Rows from block 13 of the audio encoder of a small audio captioner, named by matrix and row number. Rows with one number within an expert belong to one neuron, the router's apart. Each number is 500 + 25 x the weight over its row's rms, rounded and kept within 0 to 999. All counts start at 0. Numbers have three digits each. After the name is the row's rms in percent of the matrix's.
Before each expert's rows are labels from the 100 clips, of 14976, where the router gives the expert most weight on average: "loudest" is the band of the loudest frequency at the time of the peak; "strongest on" is what is common among them. Only what is clearly more common there than usual is listed. The data: drum patterns on synthesised drum kits.
# router: router (encoder.blocks.13.mlp.router.weight, 16x160, trained with AdamW), inputs 80-159
# up: expert up (encoder.blocks.13.mlp.up, 16x80x160), inputs 80-159
# down: expert down (encoder.blocks.13.mlp.down, 16x160x80, transposed), outputs 80-159

# expert 1
loudest: 4000 to 8000 Hz
strongest on: thin (high-pass); one drop
router.1 098:503536530505503486495487536519499546485492506456523542535469471487479490481469427486461521539475505518500518526490476501514461447515491507504547527502465472473510458519470550474539526497468486511476514526488508520512464490488472509494464484
up.0 114:483509492514502444447442524475480484507521517509488494491523494493513531467533489500527490479525511485509503525474480515518514486508467492502581497518499470531509487480538514487463511480479522522527517463476556504546462473506499481475501497
down.0 116:518498502480462489492503478473525502466528499497516476519482477493480496498485508506517466479456521507472511489487456494504545512511462504503558505519532519528505498486539474491448498483480530482501491475519506525499531504506495586535521531
up.1 091:499522506527492455553530550483491476501483469498501496472515469506526565502534499484498479484502516556525530529523518454503516502501465522475506506504462492487477502500489503496435471467461497514498524561505492471506535438534465517447507495
down.1 093:489539478486511493475491451521556530476450462465521530519485470488509444483490488515516528481497518500510502535498510514518509484510543503479519476494493490511519529443476482510527461516457482585485550481496480501512476457518527460471499525
up.2 089:471455528477477485503529516527470475516497512542486492483489549492472506504481514510523540510473506504525488459480498533464543492509486481487476528507522526486509516483509467515466510501519506428503510493500490486481468499565526558543593472
down.2 086:481484492466506484483545469483532452541539511513489517515494525537529508507495501471501503522513559483510494517476498441461554534499508501442513461501485504514535485486524515520517505513487474526497510504486490496507501479537474472501485483
up.3 116:569533504453538496475477523470501509476482499476509562525507508500507479527490479501474520509537492548502514526503510498521468489493471499561481515532476465547526467486474518473493477482499479472481532538458502510505493514492475479476496519
down.3 106:480491527504490509504508474487488484497475520581523484502465514507527505492538449494509494516485502533517500517505548526488453484549501495508469478473482489473493524505483518508488492489513478496474497540517506493491491495525486472506492479
up.4 094:441519543497473517524506467459515508501499529494480501482505501478498507516499481547530490496466503528506484483491462538481497552466492508499493493534476511471501484461484520509529510491509552558501495469440481476495526504512504520524504490
down.4 099:501523486494516478504482528512480500508501518501515511509533513494476534515502466494506517475487467508511497558492466536486508529501514530470528518509517441519529482470528470470497502492487527450491507529508475539487486474468530475479518516
up.5 115:513467492521506463414417525496501531496500503495504523489515529522478489485470494491510498499518494467583483519478503530512485472543493479493487485516503525530511498502491463498482496494500496444498508541486520515496489472512502488480520521
down.5 111:504482500506478491518500504458476507484487498540506479524463473486501496528466509499482513485479480500483498474507479496552492509478446500503502514519464516421467501491483525504483504532518527472482537479485546500492518487511524499503525527
up.6 106:542499478508499537497522483495496491437450483453503531530478484582471480497462466523483494477537501496503514540479500489551482513472497486543486502544509466503523461518471482499525486534477498479492514496508491484515581515502465494472510513
down.6 101:496510525525522493516470514488498483536514527558506495474502495474495449529516450499458517495496533536513483488500531556516469484481483484481486516420502506497489524487534532482473528476472538516500528499524534519469477506505477493535517458
up.7 090:499472473501525561491522531522510497496478477509505528513489475487507441541501527542470526496503524499529501495520525466506571501502491525502475485480465482517485537498491481519486484538488460518497478547494462486496520470504533442496496537
down.7 099:480562466479506547510503510510521529524466541504537480503446492512524490512507515540505502499516465460486534500517542504497514506472505478518495441503498502497493519491459495505471484491537510476510521494480482455498485468489487454501478457
up.8 100:470498528519505481472476458485491531492480485493528516530520516590479539514457514492530507553479478470525529483535519529503527482530493484465510499514485542493517520550502460514496507499553523537479500533508551496496494502523513495519473494
down.8 100:499486516495483507509503508522500464455524487520506509522471497473512483512507501511500461525451500515517484485527463462551503493504522496506492478483461460490510495460468538507562570531495498514451515532512470483506496504484535537558537467
up.9 117:525515499522493491488484532508541510513483475495530506504444506528501482480508505493527505454510499527530544532492541455521489542552501516536520479506463520556487495469470509478504468458480521514477526505471500486527500484486503467464469499
down.9 128:456511503509521493528479466495522485493449502508526575484498535501492491514521464537466511469500475491502505515521497521499486499507456512495502477482525466489510470507477519498436481464473491489502491549513524512492490487533455479498456476
up.10 104:508502503517476501442424527469510509538520507531453507431546531496519472445473511489514456510492511493470465490536485503490476476519474482490516469506514502500530485537514497495504509479524457482520487524510499534520527508508518502508493510
down.10 103:516507470525493484524520520485478499473514485478471478492483486534513514465499493487493479452521513489487475528491470466510509499538453482499489510508446504523529477513458528504516485532471501556493489495514476462510530520475468482426476507
up.11 132:467518514512472508539516510471485496508520534497533525529495524522508550475502501494507523524497522464498512469486539537469456482480445530469504488458513491424511488520476501492501508508519548507490503431509538479471450536516526526509465481
down.11 112:494489501584523532520504475485521475486526466516507491566444521465500521517507504516535546485488513470528501465515532494461522465516462517445498451537510483489496495482490495529530460503531539513480477491504522486460478496469498442494476502
up.12 097:523472507452486495482517485483496498499501525513440486448496497505494507464519505482474470531453499509447470505539490503493485472509492474472573491513519503525529487519498486476495486509514491484507510477523511539493552468523499530536488465
down.12 100:473507488545490487516527457514484524494583480487520451468432484485506469488516484487475511529507521500497506484469489479490446502461481454505507482478511511479492480472514531524509500495485463504525450464497532492531540512497460486438535478
up.13 114:536516478486518435511460529497503472491518507479497511493520492512483487515545455508511530523511508478541493511495503520493497502505469505524491470528498486494529456452521505458505525505482488499500557529481575524522517458493470538513506552
down.13 111:499492521511511504516520494541466456483496516518479473485507515503509520471519481467499535541472482517536531507516510479512519478476481475507525487489483463473473508494488522523515503547497502560474531510482495534489539468513485528491506542
up.14 095:489487507528498522479540507507510491493476480486497450475485495523507489460479521490516481457521499481467478513489466544498583533479486470441522469504539544513508488510562467508485537512506502462536483523538447531503506519523499504517509487
down.14 100:539511494491506526474529523507528515492484482478495494475528461494483501488435511455528476552477496454505466448511481503491489423510497503510503531511476560470501484518506468503511499479501498493508496449499473492505560521509507527499508514
up.15 103:545503526498512528527540519482498459471492495509466484502483507561489491504529496474466474495479473537499508534488443473501505518501518474529526511533503455443505515505439565522514482566482457475494511511485503498472559496505480512487500529
down.15 096:499506470508498496533535494518489459513512462468473521532493503495522512496470481497513516534530516521558497501492532480523483487465469482493489548466519502507517503440486501522479505513454490518487540507522500486483494511505526530471520503
up.16 083:481492520509487513484495482541481500516463476512516516479473467537516513474462541503494525452488487493482499490503483474475534499529503517500497524498544519501480563513488499492486510462506507479486456510508474529476476531534498515523533493
down.16 089:499472508534493461505513528530480488487491483481522472501505492448466478503508489535490488568473503458519506461535468456525497487476509522482516505525485486514516515477512489552552519467466509485512520496480500523466497498502484517481485497
up.17 093:470471490474469508517524494499425513494484492541527496477519496517504516490473513519514490525496518494505496447485547564468458511471491550481471497442572516445480518504500489488482520476537508475515458480532484533476457481520493500533502479
down.17 096:473526497498466514501532493496445509471502448503490516510488479497459506502532498532455484482501518465510511482554488516466525490510429499535494519482487524542498476464493472484450493494497505492468531517529494501486487544516508510483491452
up.18 080:528503504469527430467491500482498491486560508520478468476547469466472504486502502460532501470487488533467516502475508482536530476542469509491489491492515529485487526553528517467491507455505487538523493513484518489520496501502510488541477498
down.18 087:505511505500467499506452509519514494482456481488566482512478467503512523535526464502524478520495489498473504538435477469521508491511529489492563488479534444494493478469495500519480498520529484486513488446487530499506501481464496509517465524

# expert 6
loudest: 4000 to 8000 Hz; 2000 to 4000 Hz
strongest on: ride cymbal; half-time
router.6 103:513439459580483455494493536544495485524487515456461508451538543463479518471526514485520506507509461504488485498546503498497531496524521491508490506500472539525552516484495470519508539504484531490452505505501533529530493480515519483495503519
up.0 112:530485504518487484462472515529521534482525507534486531483515482496448533489495552476500523472485451538508503500506500489501475492539558438477472514505482524522470514534444498484494461481511498481510520522464499527519493450465510447453478477
down.0 114:524515498521525480454514496503499501461497486513492481512525546503494550499471483458499498490526508534532519548503501522477536496521493487522459501511503489519495497530477529522516449530488504506507526507506448521489501515526491469464475521
up.1 103:491492533521535510516500504524532493521522513511511521488525505524537458466566468464503489485521492481476491479491523472466464491498491536473495464497493555475539490511476532541543519501471489510504535510476450478502483515494462490495492479
down.1 103:480480436497451493504486474525496500536507542524485471473512460480503491488531519488503471480505466484471498498481532494483499533489467465449531485558537515479539477492518517504491517468506499471553528471513490485471506512470472490543490519
up.2 105:524475492506506500521465517524512488493517504451487487547496502447511487557518468504527469493499510534510503488513510523488508519460516549505488478483469498495510476489511486552512525461491555575458506516423478489511505435488514483509509494
down.2 101:551515510467507497473543492508502486509496493519529509535488480496468509527502514521496531514483439487511515470518506502519472485531502488534507496487511481514495508483526460500441482500492516511484492532462472494480556481502492479454539470
up.3 106:531511512480464542529477524472475487510527494568505530518503494476480521534513512489510479522512524551489541492540512499516473466502500496564493515534529461472521514517503476481438522494449535477505529516506542520500501520538458473525516505
down.3 113:529559523475494535496523527508462474488503488488488514516501523500460511515473525513564521515456535517501516516510512477498550498488496492521485527483515533526495488531530469462518488516489469495495475466494536535506477498548501506536489527
up.4 094:507493511491495484521532500496502509463510484493523475503487500522473497512462525514475512473453501528542501512524453497492522498513537532473509488467506524529472498521493516489490510528534518527520515505500536487463520486517538498479511487
down.4 098:513505456510501471487469517521515551504508501436529487490535480506516470507530507493436460463560504493517513517475530497517475510507520495481508471495540507511480484476521520520569504494521507521500482491498512510520491490480483495514496483
up.5 086:518471483540462518506525501506498479512532502516485461474556504513451511476515530468500509477473507510522498483548480507450555489525564474505509518503498485472508538509505517484493544496497526506475488481514476502517512484533503476496482482
down.5 099:506493494492480506509526522490466504479478531496460516527489489507497477496489461495496482507469507527496465484529502511503521525518509530535483478512494510462533495506501480544520448501485503498520505493474464546483493475554526550514513512
up.6 096:457529525524488511507475548474524481480493462512550493475443482544457496481504518500482566511498506503504489520513490482496534507501549514488487507454503478548509532494509504511468509515531523562502497504547501475461511533513515554460529516
down.6 103:460537504487508488503437528554496469481538511496496492480499492495506458515546500533511483460546502495492503486485499518524494483443513513507469499461508475535495449496507482469525487544515499547519526481527540495496499513481488516526518464
up.7 101:454529529474474516545480483454498528503471466551518518521471465464508489541478503509473470511498541494500462501473534517513488498471447530488509529493502502511507495502482512531499524532537496505519460517492514459484444493483534512526550498
down.7 081:514500495507507504534510528523509477528486460516455506547525505479513461500468506524444520493512518522513484476502490511468522508491491530505507500479501502467508488500511487492513538435516502524524507514419461480476491460496495488519502466
up.8 097:460504468457489452466483534482489481495497481500507525501517492501497510486516517510522487490494510475502518503477543528515486478496498466505522497481492540493495471467537511494497474489508467488531497457439520491474477460531511521505510476
down.8 105:494502531487518483468495485486530518544490500514546486491519473507479523490477522511468464506506521548533496525491487485475505507487499503491517489522500478506496460512457495533535542541490527541525514504506503487537552467494514479449574489
up.9 118:508497435514503464505521500548521532505495500481508488514508502485485505479482500506465508480490495490476505521524497483501538480504504437473535455480496526512500513526525483545492491507481499496506444501481502547511522466463501498447503504
down.9 107:547485486492494504460475525462515509490480510519540513506455494533505520485475491471506511535509539492542504526511478505573481455494470495544500508498478475505488520562514494525501467466524507483485499507437500459495487498510538504475488494
up.10 088:526509482523492532496531521521495527498510522464528462496478524515467520468546502480500543475493476579495521500537563544487492524518525523529448489484475496494473523510471503474492506503490516517505552488527504497510504471516490478554483496
down.10 092:515515536511507440523507545549495450500532473555445496491514491464501541497481503501476472495505493509529490517510502520516507499519487511489483527532502471487525489503502515539511496483511527504530502518512470527469468523480488503481556498
up.11 079:453546526499502507519479513492472470510516506512494509524479429481520502515486538492511465578521515471512461502485495525511495499460542494494502494536485499464507490487490554495502543518492500502525515504537501508496500536475520511495509510
down.11 078:481501513469506516511542519491509471463491446472471523517522524492534514493471492525447537470496493496526518518504516482490543514508518526462483506513526494486463489437489493510555524521508485498514469469501490440466544427529487503526514475
up.12 126:483495525471499490532488481471513506520500480502496517456489487541554450465509534491493489493520533499458463494455499484499468518498439551496533482545492516507511453487522502504527514498516484510515521514485535472481486551458482482545501469
down.12 123:491493476501496536535482521496532494481513495447538518505507479556462524474512477494509487522496522493488520493484461506542483493487485496500517504496495522475471537510527533485511528496464514447493504446521557537536502517483512507521470553
up.13 102:495488436499512443515457429460522525464487491501531522483497475509506496482506487502490515487489469514493528497497526565521462499481485508471506485485475515507501466483525490517541502491453502545519506570488521510538496433509533519471505479
down.13 096:564507479517526524487496498529537474513510468471483489536527512499428522500533469532508527492477485519530512510536471521518501497529491497490499497489481493489510542515464475493490496474537484510455465500549536503526502484460524486490469503
up.14 123:517498501550475491466518492535446503520514500483491466461501506477496533425546528476496497518501495470494516518495535481461513521521513454509520465524505513490487514515492520475509535465525494448486501449545498494505491517507470516504489548
down.14 111:547454482512439511519486535541476494462516509498506503505497502474508529485514473478499474508573485515481476511551489516502492539506463515534509501513504510488509548504506481509464523488526545484502514491519493508538489547459499524513473536
up.15 108:502503547495506514488487520505490551519511469519511544501488517440472516496472528542516546482478496521500555498526455516481479482480518510506478465497492493500500492501433507501492473486551523538500474527504484482524446508445522445462486478
down.15 094:516503479503491481490489472511504533457451487517484484512455491474547492470510470493483544455505497515485493511490563532494490505516463484524459496524463468478492462480463517522457455501480506502490515523487489521511539518533483486514499460
up.16 077:469476444516499510505467519485526521515427511475519509508487466477471506526462478520474481499515511458532531512496498489544495510461494503475483473446503536466488490489500525551464484508505491466520485514514443500506493519506520474485504482
down.16 092:478532505484508504483484495496527507466485486477515504502509472485499465486459514540507504527457508516466547492458519491535489491484514483460503494505528487473499487505536518469530507477463400474493489493439527497530484473465497461487504496
up.17 100:510473527492498512510460492559510513516519527497494510461511482528517423468488494511465484492503479490487476465493472514482493529496501544465540527551501483491514480492493484512555535516505457455539491476456452501479545500469513519494503506
down.17 096:508515479460517476489484472459475508524504476479473473480488510498560491551500508468524465504473520478526539463494538465492495517534519498500536467534497501490522495477548499516511517498505494548507511473479505506486496516513444514543482500
up.18 083:489495547514473532541513506488550520492467493486529562500490480496488466494461514564496500509492501499529501500503480461546441474491501535519484475541485489515505484485453534505511477529489491544466501493508480481503479541488558503487508482
down.18 094:563508493472531526463494506505522499522482437518518511481504508511497502508514502526491506514491511527480530495520488474537499501462528471563469497486472590505495495507501502494483497514470525532507494552485519497526530493486538498443529546

# expert 4
loudest: 4000 to 8000 Hz
strongest on: crash cymbal; waltz
router.4 103:486508486470466504523508534477495487456481513486488521489530455479501509502460466544510472529485512516481500500555505483546500494488492512533463505529535497492498480501561473498541509480512531543515508495481474446477537517508471531533506476
up.0 103:540491519434484502550471513498483487464511491516455505471546460472521515522500507496484488528493507478472509450499486498518503467534501504503465508532450520506494516524507485493531486486491472506523560511469475471463523493526478526537514501
down.0 100:499481482478520499471503517471526548504463490475492499499531523443521509460510451503493509520508500506485514481524531451490495510484476501494452545490526531485519456510554473487483497494512534507528484522512490496501506537505501517525543470
up.1 109:527489527460483506491530482498497456522548539493474500516536513500507523455504518477563515485498498497499483500489506492481496466538525503497513490501461539501446500547500480487478522514467494531458492441484499558593482503544487494464462567
down.1 117:547478514493466477479538485491497513520542486488467520494495525522459473506510502466564499493475508553526482502511513515490517455520542527527483500487451499491501476507488435508468492517525510512469497508485538521524522474542541471497499511
up.2 095:506538541525489499497544468478500475516500464510492476500485522491533509497505548482517505498479502497539455513489499510471506506479488512526473518492493455537482478475467528450484499551494494504442536522574469494513476562492467503533533528
down.2 091:517490498493532472477484496496507462509505484489472510535517520508550481535519537480470443469506517465509516499474472463499467488521488499500519511500504529494493480466491505522467504477487477504491523542514499470511511446509482503520536521
up.3 104:503559537479547490519503474428501501458521494477494494536519476476579535483487509510478537518509513502494456534482466511477501481509438474500520476534430439506481494444491511475489499518511481533489526484449516489549506521483482470526504534
down.3 104:501537480462474506505514491507495538499514516505460512518505509519507512514513508507531511479528519541482470473538490492471480443512510520492521527460509488495534490458514464497501491509490523506514496536504491484540469500525553502518448494
up.4 090:500484530509486484532522533518483516477501512514503484565488502473452499519487531530491501491493492529521513480501475543454510533509527549490490506506466535525516531492479443506516512517492556521528515505516491508464501514489550495491499450
down.4 102:481494526504483515450458495499500491515536467488538473491543482492503511451502514515492510516483499490467479537475465510516483471531497501515475468557485489528448519472515530512523544498497468503507465519520494482524501519498531482503517520
up.5 101:542491527525486512477501532515505484520526502477461516498499540492489504504516504489565525505531470478524490465493491446475481492543540520501485473500435481506511479519482487484499489508495513472444501521495492515542485504494490480507447556
down.5 119:488483526518496541504540469500484493505525487508519526515504542516447473479524515511534442501500505529494502499493491567507505458509495503473501465464518541499470483491484461551511502521505468483459470513522549536523521468526524485463493529
up.6 083:510471523500527528460517514507479474503480508473497457466544527533536522439478521464550544526481462518493515496522464511473527488542478509483535498505503496510496511508534497495531523486515507512517445504479509500497498508500490498517515469
down.6 089:489483525522475523500517456501495508520526479492524495501507515508470493461502508486580533504533512479486548519525480489505501474497559519488484475444496536522464525521502502514477491538518467470479479522505503508528496464458489517456506490
up.7 108:490524513513485501500513484506517510519462489524493479587483506523487516523512529524511507487465558531505473511484491476464510452505466470491507548498504467518535509499483525522489498557493486482497497550549525491520449525521511490529493529
down.7 109:483517475499550550531468490518567466425483499473498497529488467513520515481500491526502496494460521474467493497495486466547501473490483507501494492508482490517514451510489545518503507534493506525496493506502463462496503530472501558525509482
up.8 089:473450509515526462557484471531532497504504458508471503510494486468486482464551552486490462472517512525530523470492517496484493510522538533454526485460486518485520525456494512493495491485500467525494464522541587507477507514473541491476512489
down.8 090:476507511514515470510500500509513490481498542531492474509488513493527511504480497493442488526494506507467540533502559449529530512495492486486459512511550497505531517490513541463531531492506515532500453501523491497500505496469480510509548463
up.9 092:466504492532491482489492445522505458497488520544512480507492504474516505520514474518464512478503537504515493524447521510511517542519492463428511445499513489498511539511501504510510527497481489469493484509520508500501468495499486492461536503
down.9 106:487507515528472486510510496462485489531535509553482506489536485532507521487495496498479526529491557524542514508507511510492499518475517482504450519523507520520463508493490544494482449482517515522530460518487497506490492508549475503506539470
up.10 086:451479489479513502557441521484485520452491498501463524441500494455554493506484518490456525515507484448482485468534491495505517541499489544513496502522498507490520475485551492535548493470510545507493484504501513492442512514494495527509504462
down.10 088:497527512492513484460474507513535565483556505501492465484546485509525475482537516516514485463479498478474512521496468552493542533501518478493489508472514504499492476532470512454473482507499493500505515425527509501535484536557504538504511498
up.11 080:465510481487554479499476465506564505519447475489522526516475497491510496539523489483469481523531494479508506501480444518517489496510492526439467487489466504503517484443498454480493520523440494508493510517515499543486505517428507476469516502
down.11 085:516505520491526531488502513512577522479507478471499497481511507488507465525518474510539519453500485501529477429493495500463533461515490527494548484487503450450521481503480488461547508510496507512447496500519510524486509486481491473533476502
up.12 088:488484486466500505454511496518523492545523522523488524515501520508500490480539519459524500485495466517493554479501489479497496470476492554520510512427507565495499530509485479449442517508496476508458498489479502536488509512561479502530496514
down.12 088:483521550529516489465524481539512483513516505515525477500507504473441491471544516503500503489505534523519455517461521509485517542503492516464462507512507493499516512496505524425475519530516484497466469482510560502530471507495498469500518490
up.13 098:486544505539521510500502459505504470514510475557512477470489527505517500478521519481479519499508521528531487530443481498494535487507480485466488518494479514518510532501475481484528512516490486480486496515517509563472453513507491479523515490
down.13 079:494455521507447522507507499487509537487479515498482495483516477510503503524493498565480496527468473453527499492495516493513484498518487527498473569522480521520522512498505506466509483496509535530499496496544501443432493536519517504481512475
up.14 086:473490501507526550550513483508502466480511475490508492505473486500467483482508495527482524490512515482545506494467525509492486501493520528493504521460494483480478515484464555498481500522517477527482446512536510514511500502494507518499514498
down.14 098:446488510494518526506450544489479508501477508493555518526491469500525487484463467529490520526430488464493507490489506515494492525479496495472493502499492478502504484491539513504538545532538511495489486501460503505499482527488532509512497481
up.15 118:517511471493510506524476554479489510453519516475483521522520474459481489566450464498470471540507498514495552494530526496499514517513528495518456505558484468479520490489522490475518457508474520555526512520477480439445525450514507512426499493
down.15 097:492503500516491448504469510468550513493471492507470519466563446478532491499514462525492491484513465507502483550530493492526459502527435503480498518511495506519511495497499522538505463440493541514507505497527493482491503520483474503514490503
up.16 095:504479528521456480481518514505463477547512496512458437485502496489482492477495527468502527524477477523468540507526497499457516522523537519505533500492505547513480539555500496470487518488505516501490508464491503495490506505499465483548471475
down.16 088:518536546481468510490518476478472485484479511493536513488493531524504487480505554514544515513483561531513494505504492506508484485500534478501479480450469491458480474481513504515530450560465454486518453507495488459485536507513490512466496524
up.17 126:552481482463488517511493526467465513440478502504491534494525483505480499523509474505511489537473469515489525489538518485531488448536483491543443530507478476476498484503511430499521507498437511489483507499503511501485493490557496506510494507
down.17 118:465514514475548468493483495524483514484470518505487467468495466485492485496512479472455489561525474567533480480507503481492497518500482508529487530533526484480463501485506496496527520476513512536518497525548492453472507505476481514483569498
up.18 126:542489491462493525501486495461472497461455506482481516500511531542465510501510489478534520534511512515504533505521505493517506507512503506574465587501466484503514501496505461485508508516480508485488484527483527487499506492539491550506484490
down.18 113:462526530499526476493495527547507492506515486514497473522523491472514513502505493492449488530497449511498484492508515491480501528510500511502496515482554468491486532488488516475505503484506533563499496498533456476473509513469503474506551471

# expert 15
loudest: 500 to 1000 Hz
strongest on: cowbell; reverberation; text has "room"; text has "reverberant"
router.15 096:473509481498478477536518510498498495556446477518478527487512497483450495476480502510492511486531545522507517503485490491481491540541517527488473508489521510510499516509490518506465456501494505445519497512591458476501474463459501484501526519
up.0 073:525519485490504509535515509450496496478464511489499508532461495451528495511520510456487515555469486498495530479503557481531468475439503484491518463478473469497527468498548526527531498500457532501489552515492487514490542442488526524499484551
down.0 080:495499493506478500521485503498448475491501526537524491509514472504497535457499467510479537492508497497502503551505466504474494489520515519437496478466520491444524495471499507525513519494493484526544447482530473532506520517485510513510423527
up.1 106:536510509528506444515502511481511492522484472508476477499519503499453553474498504496533521468509487515508513540557484493499530545565494505456474527489522499543459491523516476486466487488481510485509472571494529518529491498456481481460486508
down.1 096:466484487485509487476514487480487479496486463485466522487552518492526471489477493506520505483534504517512561495487503483499529508486480525509526522544486520495509532486466495468486557524507514495536519477504462494470465453517550533558538452
up.2 108:522507466523480508520493518481482507500479489511540460502515562514491529472494503527455515540520556486542492519496486513498544514503517477464465515531451490506524512485486538524465497554480506459534488549529497470499496483485511539467557478
down.2 128:465456503481485518482530481531490494520468513500490530516542539519521500490522496492534506458530519476537500497456502430470508512524470532483487517512480483481527494502478516510517494534476477473500469453531449476520504482549492509527486498
up.3 099:506545527528490532476481473492520491481496514515522493522480490536497504441514529505512518511521509509531503475489526519473507535519499478531529474469470468516498527497496536456486501533515485535523468511479498502534505561497515489487490471
down.3 109:488517483478521510479473508510517514486528507537459497517483483456511497478503502466495499475489486505456477513491535526490482503544489438527565457514494531540518466520487495507519488519486481533476534511485498501532518498489528477503494526
up.4 091:495491454471527503509488582543514498478426514521483520499471487480495495524549493503496490525514472477467490493495522501493530495542494527500485476488544526483526480489477459524460475512474482498461498521500505522483491524525491495536476547
down.4 102:523502467501500466517495519535507454489490514488512477505490509475504496532521474494479468504494457451507471482493481496526491476481471516494505515494506487453516495501508489504512498517477488500500539481522477518470514498487466500490514545
up.5 095:514530549488487471524512488520507505512540477498525499467504468478461530461478522511446484457489517498488459556497466525491469484486497471478467515522492469492492528522472530523522508504522492504546475487536501538498486518479494487452493494
down.5 087:436477479483508480482498468519480567520451507489476520487512564488473442466498484508463495536504515496491513479485481533456483490461488511532512466540479506495501533527504472480510495489495455483492490458486486491515484505521484541533500546
up.6 110:494482498466490520507480521490503462485492541515531521479419513480544487571515469496496476520480490487471470478497488510525498498463447528504522497492497513476511485478527500495491557508484502507478511498454539490439487529535524505517558531
down.6 080:511518481530499520489488498495516517494522475482504488457522495506485499489455455494515489518525546528478504539465517494517527529537474504495517510513523496526507525522483498485505494490442570514460555531505504507526511514445488496453502532
up.7 097:485497508538494477558497511497480449483521496541483495467474493427497514536501524497486491518478465498482459512502519519527518487507496510511497526470514492505505512463490481499522561562520509532493493495477532472440479519483531519508567508
down.7 099:529461510493513532482481491452483488486475487469535532456528511504495506520533502471480509491502475491524528509543476458522492425517503495533489479534468496526504495499534522502486506470459461492535524486507505550528486451493481551526491485
up.8 116:524492484514493531479490517486529499521491481534503498486519501528494446473500519533505535518496533543541515508495489457499528505560485475560488471523489476540534537516492494466491478473503460461493530508531473502518486507519481490537471493
down.8 115:518521519475518485481519506498511530484502468475495556504508505499502519540437549481501492466514480492518508448512492516548520490509533494514470525516519492545480506497480447484468511516520498476487504494519498516501474523488496481536481470
up.9 108:515431512449462516542507471522481520481510485458464461571519486490513490507483503480526503520506517484510484450492475489488474468464510516484521513505455484496491515504467498533546512524508532500449473488523493486517488519479534525522477533
down.9 106:513540511502539481525508483464520535553509510490541476485498497527479485472461465499505540489484499549523493551434482493494506527455490488491501457487536469501476517506488510513500461477506517487536486490505474528474521503491510518532511493
up.10 100:488490498510483498515491496495499516518535514471426448561488475501524492492515489471545464505487503490450493473480491540488479500473441509492498531486470531490492471503538517500489541502461512547479496524485489501521556568469482485493539513
down.10 099:509539527510486493469511483517497530541495525549526496488510504484539494484502529482513458447517506501466477472477529485497513566524497512469500497527500501531507529514520508490528519493520489514501497485492466491501498521499470460489526495
up.11 087:484537502437477505527436522499508480450487518523507522528471476487487483513501508468498507505523469506486501483456515537523483505519522499478439525477519511517467498479493465483484516556471508489514511546491470478478481527481496461459540518
down.11 088:529479496457497517479490508539489500445432538477497503483495508476478478522469486536460440509517493511496509511479471544465528556477522533524496554483482555503519467523510530462479503496488495534447511496504482487473484554466536473483526515
up.12 098:489474504425479523506497501536508519496493529476464502467510448506512499518462557514492461492495519473498505481496456506486487479490523521504529500509486535531480505505517511482551510479509494490477506504495485485480500465517498496470496519
down.12 096:499507528526479501535460485502491509487476450504538444482504524484455526458479475519457498504528498483484491502505516494460544514510529519497492461512526467513474500477488495532538469518477448479533454517483524499469486544483472484497531474
up.13 132:484509516484479502542489443523521507490521474533479442513486477477456508444501533554450493499498522530491503519505517510453472518483486500511503442498508465518463497518532530558496502487510491534544511516519467497540518507481507486479493507
down.13 113:498528486500453544457487473515563547506530490496503511503489456522477461484508481530514486484563559552496483495523493528508514472463464473512508469475516507512511465495501513502496505497479516479499483520492503492515487533498544461507506495
up.14 116:547491498492479503524564495482497497502505498485500516497526518501494541469523491462502517496502511507524515475502505472513501520559513486504450474528481478527485501497502562548513480470498501519498490510500466563485529464495449498480501466
down.14 120:502480492528490489494500508483506513541490554533514455471532520539534492477488489487496511498507528470515492535474502453507490540507468467489476543482515518470480491506480563470475496468464530467514506487492467503526507524506472499484508487
up.15 095:548509518500528424508498482495498484522463515519472504469517531491454528528526507521483547474481538494547518469540488469478523480559533506540501516483507486522478506500504464493445514472503491483562479514540483546511472484486501498488508473
down.15 110:460474511536510497514501482541514491512524488491577534510534532496493483469463483512487503502515537484501489500485511465505508517508518516504458476500518481468526514478487496538512526511510535439510512474511488484473443472494474530494539469
up.16 092:474504501528525502488477514489496465495460508489510477514482518469503475526535480525525487542451487510491506488498525490524487496515481553532528486460534503477523463471538495453489536456467511548460531512478493478504511525508509526512507542
down.16 083:535445518492520473476510514489460485497499494501476491479539529500484479466504430499543483530490463507484486525519507499509510505483542530498540498457493514437500487472538477484499514516494501494496468492487521498473487500511498526496476492
up.17 114:457509536473497504538482480529507499520512515512479486472511462495517482492501511504468486476495491531469475512493494493483438532480518503452526503514515486505460528506504508526556495474518516494527495511514489542503485522426528454479480506
down.17 111:487493502476495449511508476522497528475542494470501477516461500474411495483531492525476518544498493529471550496499481568493485483473493538495523435520472504509459515523480497496520502526516503521514513524521507508527485543502499488500492495
up.18 085:432465476534503479486482519473527459509508469538516506518503532514529485517526515507517494516479537504532514511506519460470501507526483538526507486506514489500535489483471530449474549480484458504512514507520514494468449494516487527544505461
down.18 085:531464512482526503511501490499494493550512508570527496481515508532463525522493514501486505508510540475493468476508523528512495539489518486486472516473536538500464506509510488448502507489504513495486468534491514491509488497553476512462512488